Rows from block 3 of a small CTC audio transcriber, named by matrix and row number. Rows with one number belong to one neuron. Each number is 128 + 24 x the weight over its row's rms, rounded and kept within 0 to 255. All counts start at 0. Numbers have three digits each.
After each neuron's rows are labels from the 100 clips, of 14976, where the neuron reaches its highest value: "strongest on" is what is common among them; "loudest" is the band of the loudest frequency at the time of the peak. Only what is clearly more common there than usual is listed. The data: melodies that start on their tonic, played by one synthesised instrument. In brackets: how many of the 100, against the usual share in percent.
# fc1: MLP up (model.blocks.3.mlp.fc1.weight, 768x192), inputs 96-191
# fc2: MLP down (model.blocks.3.mlp.fc2.weight, 192x768, transposed), outputs 96-191

fc1.161:135099114133093202129188139149127140147121190154125139147160143128168125128124134079122130126113140114126123139084140124153124099113066158119131153151067120150158130145125123126120110102130153120147145133119120140137135164157099133084112107147121136101139152111134114094148127123131129129
fc2.161:109126080130134089106142135139114110115164126125124171089158103097131180141114104053079161128136153122146141094099144123138114145161166123119106122160089113089144137129127139138138095157126185154139107162141131108151118088132132145092107123098122134143105145137136084104107085151165120149
strongest on: the note D (75 vs 39.1); reverberation (62 vs 29.8)
loudest: 250 to 500 Hz (75 vs 26.1)

fc1.77:118099096144140097136152136151150122179140136125133093140093113143086124145118175091110145132142095123132165103104142138135096114122171111139148114130119115147127122105122135135093126144123138135172120119138121105143123124095168114111126095168106141147130140112114129140079108129124113098
fc2.77:130157153201091126098118174141061142133111106093109122141112116138183099145110076138130126143122115134164113153099112111103087186117156101089108153156103153130127119136097104117164145130144115123107090128164108108113107115108097150100149152111144151135171152155150106120097136125133127097
strongest on: the note C (72 vs 40.6)
loudest: 500 to 1000 Hz (61 vs 26.2)

fc1.194:109136139122087121127135134152136118113110156157107157137164149096146106109126106127147111131178125155157116117074103120131129139138153098122124082108158138160121163117100146144154108102111125147122107169145103095133123151121092133094126158130132143112145139125141157115139152116088109062
fc2.194:160113138081110122111105146131149128097119111083129134131150121121103132100138134134159123121102088086138138134102081128145166159104114102127180111148137115103135120118112125154160192118146124133164100157107118114128140126151115142134105159133091135161120129147087126093136108117073156107
strongest on: bell-like (48 vs 4.9); thin (high-pass) (40 vs 11.9)
loudest: 500 to 1000 Hz (71 vs 26.2)

fc1.323:168142037120098128119116189106134158127090102117098144080162159111092157111104141131145125137113107123149123159145143142121115100131112118130104088132159092141164158149096096167140153105092136122150105160121111085093114129154152114103147152103151137132134156148103119191114118110134145125
fc2.323:120102097176125139136111097139127100151142100131127140102138129136138077104112127142116137127127170144156147134105126138108119147131162157067114143142126219166096122139135106142171130169157087177142149126135128133110116092128119145134136107149082128140116129146127118137156121140122117120
strongest on: the note D# (66 vs 40.8)
loudest: 500 to 1000 Hz (57 vs 26.2)

fc1.131:128103101124145149092149126123126107136116100142111150139133133119096112153145139107140073164082155141121115130111110126163166141156119106138139141114148114180140115117140161149142106147150163113093097120071122151144142157115131127151097141140083097128115122115083155140122123148118142145
fc2.131:153140092139175176124108102147126098162127183098090137119158141098150101128133133132114057126152176124169115125110086123145133154135101109143149096147143138073135120158112158154150095142181112131147114097180144113120093141083137132119119115098165154114114149147156121135135137130160156135
strongest on: the note D (75 vs 39.1); the note A (74 vs 39.4); tonic: G (29 vs 8.1); tonic: D (26 vs 7.9)
loudest: 4000 to 8000 Hz (25 vs 2.7)

fc1.341:121157117124172143128096114119158094107135111093147126085092137143086137115129161146083154123146166152100140136128123173137179136166108132131126161165151097175104139157152068138156066119114136119121124167127145138148125113171105098150119113140142122120147090124147106111068136135137106152
fc2.341:085104110125109122133106133111120127150164135192116146155099121121089136113109087146054158120082124109093106110132127156121144112133116148073131102178142119137115112115143092141058163119146155134124143132121125106089127131124149134121074158141127132110074101144130163109119110126139136146
strongest on: the note B (97 vs 40.2); tonic: B (48 vs 8.4)
loudest: 500 to 1000 Hz (66 vs 26.2)

fc1.216:131042135116132112075152141109118100105142072119126169141130129123094125158121108151150100150088136087118147090144143140137142099162100113130082097118116112137143125084113120173139138146078160127173154136160136069116143128137118122103128132114143120113123163123136122116107109143111124099
fc2.216:135136130098102187155142117086120114133121170106154141106145156136137106160145111088129089167131124122100144101167134140101127133166122096133129134121159112143116131120123120152141117107142092120172139139083127093135147124115143139106136160139072117151124124142161134132139030148105098103
strongest on: the note B (75 vs 40.2); bell-like (28 vs 4.9)
loudest: 500 to 1000 Hz (80 vs 26.2)

fc1.351:094120140159089131145126148113173148085146106106150165112128116144103138112130085085173105131131134141105118151111135150102133122122104116166124121108180123083107157103111039151175139119133146128075103118100147138133137098124114144131166142133149118136127165132122105126184148125166089111
fc2.351:163105142116148112119143126125131144174145112088134129131103123173133148128126108111167055181153149123080160158085107103120099135150115123139118106093135106142166146136116115143139123112105127131177173165132128075112140158132101100149186114153148158156148120132125132118125148126116133118
strongest on: the note B (71 vs 40.2); tonic: B (65 vs 8.4)
loudest: 4000 to 8000 Hz (26 vs 2.7)

fc1.580:093129150119131140117117157140134126084130098092113170144141134058131091144139114150115119134124135114131108132157124137127224107129141161083162102108115130131167145117128120136143184114155108115138119140164169174132128097147144149118064171101147137102145091135172106120173082122144135137
fc2.580:104108141166157087101121137102130164092147159111159157110085131153117173076131136184157134141091109132129148120169082166135113142137122123110091122141098111168148131124118077140101112118146101101137107095127045120142131089109126129133073118182137144123139135107146104128111101122138134151
strongest on: the note G (71 vs 40.1); trumpet-like (32 vs 4.8)
loudest: 1000 to 2000 Hz (37 vs 14.2)

fc1.410:155110159151171123087142108148168161119151123114123126157131162121085105132068121163127129138138087108108140167125098120118087128141166132096130125108112145116155140130152138104100104165114143110116122129141164134111134160168100082121093119129122144133155118126118063116113111144119156170
fc2.410:170122126107172142156126119140160111082112177125149112110122144142096132106149136135134132090120114126144117074088093134139114157153116155159136125125109061147156148102140146102145137146122086115165118136109117123108121112086150113131129148171131137116147152143188141131083099123103139133
strongest on: the note C# (98 vs 40); pace: fast (60 vs 32.6)
loudest: 1000 to 2000 Hz (44 vs 14.2)

fc1.694:167139127106115141126118121151120149155106143131136159127157125092133143164090147162121129151137140127120166183129135126141155106082134139163133165131079058129158100081139160124113137115131145097147106072135132092111134117100144118143085078112124111118140110151101166086172141092130148171
fc2.694:131134142140082129158126129116142162141150141193122127102155131134102148154128114089144102135108145116183098096141160171163136147096169110126116077135086155145123131120135121171152114094118128136112134121129149133113099156099158092151144101112177114143090104126095161116129129065125122116
strongest on: the note A# (76 vs 40.3)
loudest: 250 to 500 Hz (58 vs 26.1)

fc1.370:161091129133099169135110122136144133136112127084117117091141155120140137141147140125173117144112159150108120129160101116135126159130096153103157162126113155118104147121163081149152154105105112101162142144122170108134156127150111121111115090107152129131148117127129140095121141129097095081
fc2.370:113144131140097109131113090107174116133145122128091131146158128151140168114134140102188107152119130143157131093152178153139115101110117161141137097100170077126178087115131143144136102121105090176132152146150114052125154118131145149095132092145134105129097097125115143138165130137123128129
strongest on: bell-like (47 vs 4.9); thin (high-pass) (29 vs 11.9)
loudest: 1000 to 2000 Hz (37 vs 14.2)

fc1.65:150142155131097121149078143165101083107153122110131159102119105156103141118083109128147090149132116130116146131174130146074149147168132102140109112124159168144135155107130131139141090181119128089102169156122134099090099147103149110111090113137138109099107117129098117131123163161141108088
fc2.65:131152157131113123167098151114132105171107125141119120117143150074131147135161126108138104127195116122115149125179117117142108112146139104123169144147171095084138137129137145104161168162163121139131106163132107149097152118139126082123150124162113142188094161140115136134125120161132141107
strongest on: reverberation (63 vs 29.8); pace: fast (62 vs 32.6)
loudest: 500 to 1000 Hz (63 vs 26.2)

fc1.335:119139137091123116147138102153104125137134120125144124140149135136098145124140128115147112118103105109116101134190142135141059133144141126173105072098130083132148127122097117126139162153123106174149183079112151124102096101141118115131090171154118111169120147117115126113132123061115138128
fc2.335:140155161130141179102144151174087120098155151110152106180128159106160113096130161143129095141128144164134140126171131154158114122096127159136121116134124117141156136109094157124179107148138137112121157090150131124088089163178168091134078154132122159123169164110143097118146129109120143118
strongest on: white noise (35 vs 7.7)
loudest: 4000 to 8000 Hz (32 vs 2.7)

fc1.681:148101065134144139154108134175139131104145075171139129126150109099108146141141108179141153091128150072133119135153142169149113137151112143114139088116104088107167205093148159107100151127125129136099107095139141159164159132135132172143102140126172113132085148126145129145121125161109158102
fc2.681:120135107119150158128126109128108128144143084115146108115081164151128120137091143145122109120135140140079151183094140169148172157128106115150150118108091191135111134089089140177113110137132165155175153116121124119102148119152107141141118126119092095130137101143144152119132126102112141130
strongest on: the note G# (67 vs 40.4); quiet level (61 vs 29.3); tonic: F# (29 vs 8.5); marimba-like (25 vs 5.1)
loudest: 250 to 500 Hz (58 vs 26.1)

fc1.130:129103105132157133122158129099098126127140100158138178162170125154154151109113159118124127134145140108110193141134168136130134110132117144126115125089089113128144137119106149146125120095094101131124167081138112132124148106091143146171082118161143133120126110107133134119135125153142115146
fc2.130:134143134150130160119140167097127117144126149080133138131137149114140090180125103123123110120128133089070101077139078126116171098137141133121173145148074102140102123085156145160111135104090134084132140081107121129158122130127135145127122092127114153100115121108115127112122184161132172100
strongest on: the note D (69 vs 39.1); the note G (65 vs 40.1)
loudest: 1000 to 2000 Hz (38 vs 14.2)

fc1.431:149144167087124105134154120141121124094144121089162135136144084114123101121078114157138105124135145112144110112139122092127141125135102096155112138123095129143109147116140123118176127185120120109101077101137119134105146139139110121140157165147095140147131153075145158156136105155128105093
fc2.431:119153148128092127113146114103141119121097167089159103110092159083119101110136123157130105102095191134161131159118107121102143147116063080140100125135087131107140137101093121146089157138125160078105139107156111136102118144146095156130143119127106129112090145116119136143125137170155104149
strongest on: the note B (94 vs 40.2); tonic: B (84 vs 8.4); the note F# (75 vs 40.1)
loudest: 4000 to 8000 Hz (28 vs 2.7)

fc1.528:113140140105099128151118111116112157101140110152140141101120115128101118146151129113131148131103111120102125126124154107119108098148158115084126138134131167083123135140084110099112131128101133128124055101121127145132149143211074145137121129101123094128161135172115156109143199057090082135
fc2.528:135141087151157120132126125139133123154133133107116151119110146119131143066136105118122129110109151139139138194148146153141123120102084107111139162168183122126168107085135122140078139140100137127098112109155113114145137131147135121123100098119124138105127110147156117110117119128146114122
strongest on: bell-like (92 vs 4.9)
loudest: 500 to 1000 Hz (75 vs 26.2)

fc1.406:106166161148111116087137074075143148132089170128155096132169114135162135168123162146093139138134116130150110106150098120105123162134093088129122121169141114149143142098131120205152125113111169122064129159101144090104156143109152099117152112100120147152119162095119116149122099157121142134
fc2.406:122162112108114192119158167136143124124114124143158128114117150116154108136097135116152128133097130121153167141162111095123118143121160099112107128141135073108123139101110175159149117114139155099094110130132091135109095137107113083153168156105106098149070151119124116112130128165120149118
strongest on: staccato (52 vs 25.1)
loudest: 1000 to 2000 Hz (50 vs 14.2)

fc1.497:123120113111136157088151146120137105108164128094115133115174147089134107147138108117116114135118123142169111110154119119146107123115152140124141120126133111133175102096137107099151111107163149169167140138157166154148160138164166115115121103111126111101128125158143122145122106094125122145
fc2.497:135109151139110131088146154126127108104138130180153116112129103116141132116132133161117056126115122127155148178140127078092132092143109161128128127091111111148121143111149107125129106129139106104114119099124063146158110125120154139165156100101123138156095101153111122152130156113092098111
strongest on: reverberation (75 vs 29.8); staccato (54 vs 25.1)
loudest: 500 to 1000 Hz (54 vs 26.2)

fc1.425:118152117173133087152141107154148142085091164115145144137128105127139159100129115111115166117128110130108119113115124134147175167071130088137130110127084121125152145176142091100129108116088140110144136131092129128125090102148096120142116145091128139099100186118152109119131157115144141130
fc2.425:085138124117119164114151143121157119141109095131133111109135141132140110159112142102167110138161125121087116148149120133106186133132123142136156116106143123137104108141139144128128074095155123145178161117153134130082147124147123107155067147123149156136152106144134141131114139123151111151
strongest on: the note C# (83 vs 40); tonic: C# (39 vs 8.2)
loudest: 4000 to 8000 Hz (34 vs 2.7)

fc1.308:133105138118088121119134107073129102151162084151113096131123116142084133112128130074136098132112094156126131129109146162092129148094114123112135151139151111154101124112096146150124115115125135090155167125116142126143077164106131087089140098127157151095184153146168138124180126118118128084
fc2.308:125139110165136146140111169118112132133134163088156161189141094106134147167130134083116130132155146157157103124102163165123145115104120109171127122161115112136147130109142131120125149063105158161125115122117118119139144146162126138098151133106133123144073135161162085109111132125166137121
strongest on: the note D# (79 vs 40.8); bell-like (26 vs 4.9)
loudest: 500 to 1000 Hz (63 vs 26.2)

fc1.595:135122113139128131115107138084138148100152161139135134124144156103165119141135151123083129083153129137144117117108091128088164153125144140112120126151135104155090086133118091127143132125117089140150156140137137147165105147181161154138110111092142127135160125091121137145083104124133120124
fc2.595:134110105108169123063134103128128153137145098129128111159081133105138115133104138135091076174126083112127129127106089121119175154160107165121127101160107137207137075150172114139068131136119151109123128123122091144110145125113100148141113102160143131125063139112151144114155130131131134151
strongest on: the note D# (73 vs 40.8); the note G# (65 vs 40.4); staccato (63 vs 25.1); tonic: D# (25 vs 8.5)
loudest: 500 to 1000 Hz (61 vs 26.2)

fc1.453:198150117113116152100122131164129120112148152111143131153138115076122162150119164140120129150119134152102132111115164149128111147107134104107168127133105129160145120154129115177114077157120096083103125155119114128147091125087114114157096101110101161132138089101111132176149130080139137140
fc2.453:158108128159113104166127156098133119129155104080129115138124170119093121132129170155142113126148119124157141084107130159139087132085124162132131128144153121098138148137135138061107153129141108099091127148118133110157127127100108081112158173143141128135160130150140205073139124138125135098
strongest on: the note C (72 vs 40.6); pace: fast (62 vs 32.6); tonic: C (27 vs 8.7)
loudest: 1000 to 2000 Hz (55 vs 14.2)

fc1.263:087097148180149139119110131145113106102136147151122135121122130171076095115147110097150114129111082067104091111088099138150138093114114117123108138131137139088134168119138102126141118173126123159100134120139145133129159131129116106109141154149119129119103147112144134121110127189110149148
fc2.263:123079099119094131097156112104139135118113122097101124112123084122155128105129123124202119141112117107149195094083100170137170119137142132134128119086108081121175098115133125142121134159093130106115124116133160108124110168130119122113106135135146153150143170167137138140109118195126151126
strongest on: the note C (77 vs 40.6); tonic: C (38 vs 8.7)
loudest: 4000 to 8000 Hz (28 vs 2.7)

fc1.388:103114088133119129140124133136153143104137142080123108129150145135131054106153126097126141131140139123108133137168132116102179145164121141096112106140190088121121115129095115133130077126091167150140138161122122132114092108156097117139054112145149131159113135128095114129140137125077115130
fc2.388:067159099111151141177131153133134069112172151175084097113123124121137115122132128075124111165144124132101090168170150126142131132107135120103117103183175149126154141108107159111141153127123142095163126150169155124146143103110115142172087114108074127137129124148113096145122091098069143117
strongest on: bell-like (40 vs 4.9)
loudest: 500 to 1000 Hz (62 vs 26.2)

fc1.522:102121162087110141155100124146150194113106122110122118117084112101104087159122112138139135144094101158122156131110134161133150148192132143101132133103147135133102156122147136078140130136147143147143142127124130119098192106136101142128096129142150135120125132116120100077123111091098148092
fc2.522:086130102135142151175127142102102110128104181124124132150117162129104135131140101107142084125126109168118110140116139128141136127059127111123108129163143115133140107105126141086142103132134127091149117105106082128146145150149118134142096133140133111144142133109092135100138081073073124133
strongest on: bell-like (59 vs 4.9)
loudest: 500 to 1000 Hz (63 vs 26.2)

fc1.29:128133130082186109141124140141142142153131110160104170087121155114158157120138066079097104118131151154113127138126136147131178153132110078136153120154145133099144119114160089127096146194160154144129118115181082107120091115110144130158157106140136137093116120125121142071103086146139127159
fc2.29:157115137152121138120134114173131102114131130102148168139146138113107095141112116121099149114085108190118101093099165166109092115120125108123155103120123126109140141095148143135142142173164095128145175123060167098105106114137191102148087113095153114139086160143097126103170137068104113169
strongest on: the note D# (66 vs 40.8)
loudest: 1000 to 2000 Hz (44 vs 14.2)

fc1.483:111111130124122131114102150129127152049106114130173086142122118129141167122149146132150153130108135139146116154151136173145116186085119134117127111149092114125145115120168124087152110100121096084150127167134094156121112117134075091117132174151128140130103109164181136120126095116091126165
fc2.483:149120178095167106154103112121110072151135139121182100120083156107154105129138116168148124117126111127149134136138150152144134087132122152105120156150130085147128146106136125092126090102125089130128098102135136173187118172092105130157176147139133134141169137139098132128115122103132105126
strongest on: staccato (61 vs 25.1)
loudest: 4000 to 8000 Hz (25 vs 2.7)

fc1.499:117108157137118115113118135158161136100129117108108138136162131131149127120120088099126176131161156124131124160184127161079155121097109127075139112156115132108089112125132153154106122146116105169126121118168121094102139145161158149109091122089146155139120106137111167121123137120147094105
fc2.499:135104171108145129119133083149129095125109130093105129175165130089134134109147155141144173113107183136147109119176159198165162137110141140130092123126135150147129155147121147118140161129154121115117104133114149146147082128143116150102097120138118176129089161156128141169147130105143090121
strongest on: the note A# (71 vs 40.3)
loudest: 1000 to 2000 Hz (32 vs 14.2)

fc1.584:111141137121160135113126127119134130142140144090106101143132127123118105095167126136087148143159124122113190143134123148121135138161138145162123129133097157114135109176126144166164148125124109152149116181063170138145150118111125135124100160126136076104100159193162113129147130107140099117
fc2.584:112166121114160070134139170116132153141141099158115136084118097129149122119101151119088087143122089118150062088134144116133108080123134134122118110165122091140132125130146141137127117105125151114145154135220148127066120108130115116116131133102117111116177124166123107081107124095161158113
strongest on: the note D (79 vs 39.1); tonic: D (38 vs 7.9)
loudest: 4000 to 8000 Hz (25 vs 2.7)

fc1.545:129092146151053150126118164125115147138109093184115118159100091130116099133130121137146141157127152092145115119111117144139117164142132137120158139152113120138134159126128138126120076122182146121087201091111126161156158096116086123079141108104088122172133112119137121098151106131114121122
fc2.545:118158154140136120128138121115146127129153124102142121157154147129145166137139113132151167122148141122111101166140099121107113103134105207132128125153150140141106114132117110150192119128129096144128157143178113153165180143121150075121119108108132065106100146145122109143166129115146072149
strongest on: staccato (60 vs 25.1)
loudest: 4000 to 8000 Hz (25 vs 2.7)

fc1.733:193102126171113144147107149142129115162107171152140135131117137163089129138124121139157131106116125160167128153075149151105084138140158153093152101143118160130132157153135141141104120180115151121107133132121091087138040132097128156145140125128142144130173139104172128173127118115170155089
fc2.733:217133112128124131130091155160139133115144149115131135139116124130111085175147146171173098139184099148111142126043110129168162112122104153110150143070110139137131137145144157123125104152117111161148113153147148156114171109131124154109171113146143107128145124105115124094148114130153113134
strongest on: the note G (82 vs 40.1); tonic: G (25 vs 8.1)
loudest: 1000 to 2000 Hz (33 vs 14.2)

fc1.646:190121114138109118129113140115114140172098131152103115130113130101122176102090167111099108124145115123105092133145106137109144086104122137116101080137135125153172127127108116130132114115120169135148131147108099120158104136178127106113141099171118080108138141150173097165138109140109149129
fc2.646:188116114174134129099112147140108130109114146152165086105180156125140120120136116166122125143115136125139166107137167117138119100130164119118147142120141128089070135145097077142110160107130158109192118138163137130132126107121150104130152139160089089154093150159129169131123139118172121114
strongest on: the note G (65 vs 40.1); white noise (26 vs 7.7); tonic: G (26 vs 8.1)
loudest: 4000 to 8000 Hz (25 vs 2.7)

fc1.439:160107129076138145160116143097112121166135111130143127142160124131124125115130132190140072133087146119144141134103099138122141113100109109093190122126131125134114119114138137107164098103137126113135155135112129151171147156131107136129115153090118093140115123142126111192129101139119127103
fc2.439:107118161142134095104135126100138127128109138093167114136115133126107113113132128147101133131095153134132073098152087112156159109145120128155148086128134147143133134102122137124109175126134109150062164148116132112131107089112091106149110142160081124121155127150133193138114148177103123112
strongest on: the note A# (94 vs 40.3)
loudest: 500 to 1000 Hz (58 vs 26.2)

fc1.41:161076091113159134149144129111183152176141143093117094093150105163152128149129126104151133093116126148144136102110161115154144136131122113150121146100159119097134127125167159121168151113119124132179139131146132094150121150156131092150186148156117155117115124153133099103099162127149145139
fc2.41:085144140117163124128152121138137082147138140125129127104119179146099143116077139136121072147129080098101086145131130091143163138148134124147135151133170135156082123132130152151150073096117125159150173141155136096129137142108083116159116120110115095133126153132158161131127133130150133154
strongest on: the note G# (79 vs 40.4); reverberation (74 vs 29.8)
loudest: 1000 to 2000 Hz (36 vs 14.2)

fc1.6:128142128125099114099133156127108166107154151130100085119158144125128091103135140133129118130153135094141112151109132119129116120115116131099097118160125131147141119164174141100137119111125147155113091086108149123120101117111164095115159127124127133167144146144124178161083128081100137142
fc2.6:154110152153141142142162128146141135133103121159074117079107150152131116130118109104129100080175102184160109150097078112104115128112082166125118103088100123105168147150134125129168121152120130128159120113133113091126142093161123134090139140111103082089150119147133114156115116129138147134
strongest on: the note D# (91 vs 40.8); tonic: D# (28 vs 8.5)
loudest: 500 to 1000 Hz (60 vs 26.2)

fc1.515:127144139148124121121145139148144084134098142117077130137124139146167087075139131112082111137126157078154101110104138105120143141142137097115098133172097132128115115120148109112154111109159116149158155119149099079106124099109098174100130154155159104153129150154144114099143161107095105138
fc2.515:135126125098133149135114107118107117139170118122085141132090122156114105123108108137078126156107123117149150114158154145092121097129116132101096129098096157063144121119130098123120156131128122095180147092106171100067176116127091165123108102155182127101157104160098182156132148135116145133
strongest on: the note C (68 vs 40.6); the note D (64 vs 39.1)
loudest: 1000 to 2000 Hz (59 vs 14.2)

fc1.25:127114148168173106124120098136117159121129155101085143110127100094116095148122115126147132093086139131108122126132120127127146125119144143138117119128158147101119157132125108132114130095137135080058088129174133084129133128125150120119139124103128198146137147106144146123164124097114136148
fc2.25:124107129104123136102106145121120109112177160131135146132157121133121141096147127133120167128089102141140104100108098121156110117161134094130123123102137070111133136119057130130196108104105165163143097139148141110144180152137141126115121134111137146120159193087109145148140142116142105126
strongest on: the note B (77 vs 40.2); trumpet-like (34 vs 4.8); saxophone-like (27 vs 5.1); tonic: E (25 vs 8.2)
loudest: 1000 to 2000 Hz (32 vs 14.2)

fc1.151:128120120123123130131147116122106101091107131101128139113115099153103119066127063162134117114125149103163160115135127121148113143163083094114106155131141145120143124159124116157101123136114106139116111143160134117104095117127127143114132159123115140143102090140177105134097147092106127136
fc2.151:136133140122100099132177128108166134129161108136128142122176133156139135165101137126119161157120110136087109115145136133091118113105081112139149114127149143172114109131132112169129129136126156129143157124117172142149131161101093135076150128136183141105120118144132142131156079097144125118
strongest on: the note C# (88 vs 40); the note E (66 vs 39.9); the note B (66 vs 40.2); pace: fast (61 vs 32.6)
loudest: 500 to 1000 Hz (63 vs 26.2)

fc1.379:121151149099121112143123110077132152114147136130097095105118141100117164131110081142087121159118127116129132109125120101125123111099152130109099148120137167145119097106116098158124134133137160103074122128151124142162144130132139153096114109089105126131170125142173123110118093116091143136
fc2.379:107128105132143183112144142123154106103122115134089104119142160134119144129159174127136164104139133150122152137118108094121141112109149112116113106113119137115179074123120148138160150107160118113168135115104079124139094161164122137154094074093124116128130184108164151154121164106153163153
strongest on: reverberation (82 vs 29.8)
loudest: 500 to 1000 Hz (59 vs 26.2)

fc1.179:191113145129108117107082105128140130126108129132125130124107126054123173151144133157117152143093119135092136094119107147142106120126122119131150136136081084125090130101135166119132126122104123085092116154122172173144139124141104112128129121154107160143134106123144102164077133137096136141
fc2.179:160159146090141110162072132144100140148113119139135117079143102096163160120135112179112150147117107132118133147112132148176110112109116157084104134108138156119125124125121144125166129095087107104145163125101113147119107091091139079066135152117115093089157205116147149150168125111122138137
strongest on: the note C (98 vs 40.6); trumpet-like (31 vs 4.8); tonic: C (27 vs 8.7)
loudest: 1000 to 2000 Hz (39 vs 14.2)

fc1.60:134118145168120136103081115077131121149094119076108124106107116140123143133149102120125193172126175155113137162130119114108145135138129097111133149111132163112106116143124149168177096157162123108162086121159143127137090146146126135105118146128106108126118139114147146116125100166158148104
fc2.60:103089138068116099108130129167114133126117136163120122148137139088098082155115124105145167126150089146094107126137119132163114125144127124117129155153121123105170119142185126151099141118130101143147128128068149130141120151121132122117134084159115099140110123152130086136129145148103100128
strongest on: white noise (53 vs 7.7); thin (high-pass) (37 vs 11.9); pink noise (27 vs 7.4)
loudest: 4000 to 8000 Hz (54 vs 2.7)

fc1.692:141136081137160162126141103153126128142096139117126099105139103109090122104114142077154136135149105112114168139124139168130107126140134055145072136108167127089111134134081075144124115117116159134124161105142083143100114156141121112138113151141136089147129132153135139158167203086171109157
fc2.692:155144099120177183136171126112135146094132110096146139097106117138142113133148138124122148124136142107109129110159129129153124141133124104168147141122159108151115116136118166121106138150147122178148132092113127126155163132110157136137118113112143084101135097151146093126117121141104120148
strongest on: bell-like (47 vs 4.9); tonic: C (27 vs 8.7)
loudest: 4000 to 8000 Hz (26 vs 2.7)

fc1.650:107147136131118152144099089060147143092158079130105141145105110142134163088086106110088100151135081104128115143080120175162143120107108150130164133126184126159163118124148089106156089089110183112129158122097156150142135150116142094083072138114096158085090127126131142143104129101120121131
fc2.650:103095103181130136121119136124113140172103153105132181177092132131114157150164105113078109153140110116177147129120112151090119134144132165109145113087171124163121174140099123132125121124127114136139123152141095079109124124147145117101133126130146139111143179101128132142120158154161148147
strongest on: the note D (77 vs 39.1); tonic: D (27 vs 7.9)
loudest: 1000 to 2000 Hz (33 vs 14.2)

fc1.720:112124093114162090121169107133110117136115180153106152156144125126148125116134104116090125159136119154139100134077175134089121149137147111101101151151122137103139135140107162081109154163140149171138108150119148116124132106123106147152131130149114126076099115130132135139134168115119131136
fc2.720:131145112129207120139174133132145108163102127121157154139104116105158141139128135096115180132147115161109122111053162136179120125150095111112136114129120129136118159161135106089104099125119151123096166117078115141134141139088105123141174135112147112132148109105124113130119109080127118143
strongest on: the note C (71 vs 40.6); the note D (65 vs 39.1)
loudest: 500 to 1000 Hz (73 vs 26.2)

fc1.344:108141107162113109105136133136088110166101107181144136145158138152120111149105158161136140080166134099145145084146107126129168073117098126141113121141111122105127130150119109117111119122115118110144145107126139154100098130151108133119112113107121143164117117119162152131130161065122078117
fc2.344:102143135119106150132130099139143156144124131143123146100084153102173126136155136128114142152148088167117120162130128094084136141113149162111097152120135119103145141120123137160141155131109086127176118104124147148141155113117073161140143128094120104083129114130095108125186179079172130081
strongest on: the note G# (81 vs 40.4); the note D# (66 vs 40.8); tonic: G# (46 vs 8.9)
loudest: 250 to 500 Hz (66 vs 26.1)

fc1.475:155163139130122085131135137140117150084109130134139099137117160097139138130139132104127146095108126134132128131119147144111109129096101135079175116131134118121106123109151146091168092130144110136156123172118153117108135113088122099116141162131146115143133091180110103155085129113138094127
fc2.475:131144108130153137111094124104129116134112129107117107163111109152092126165111135095112149160115171115103110095102168127177113117130148112148146086137128099137140112107088134131145138106095122167106118144128112184183166157141114126146128136082138118144114097146110136099156157175126159135
strongest on: staccato (63 vs 25.1)
loudest: 4000 to 8000 Hz (27 vs 2.7)

fc1.610:122143098160139167096119147116114162109097128109136091132129090143102128097112129159138130160131137124194152126137137146103096114149135124133120155163120122149160114105140160129089118145139125188142121115133099146134169138157162123123126116118134151136145142161159198166144175112182123153
fc2.610:137095129133137123102110103119128127117133084108134141082148129146126121133108098165117133137113118135152142166151098094160098120140154140149119128066123157141134104153113158126153129147127081102127128134131147129131148157103123122138116122161197168142124138143077111129085126123112091173
strongest on: the note D# (86 vs 40.8); the note F (78 vs 40.3); bell-like (29 vs 4.9); tonic: F (28 vs 9)
loudest: 250 to 500 Hz (75 vs 26.1)

fc1.652:135115147126114159122132124122090124130094166119162135104150152168106116121137154175136116111160106108095148165080132119143117128138145137130133093111156173095112140099138151140158115102122137121142074101141111125140139125136147161117121131124113156148109145135120122128118151088103166152
fc2.652:096092140131143103129137146087116111146108108142185127144127135113153150114119125144143141134118124130106123138144109097102098109153103086136100145127163086092168137141149073099085163110127115127130130108127104131149095102082122085092142165142098177122151146143129113141138116139130110144
strongest on: the note B (94 vs 40.2); staccato (65 vs 25.1); tonic: B (40 vs 8.4)
loudest: 500 to 1000 Hz (80 vs 26.2)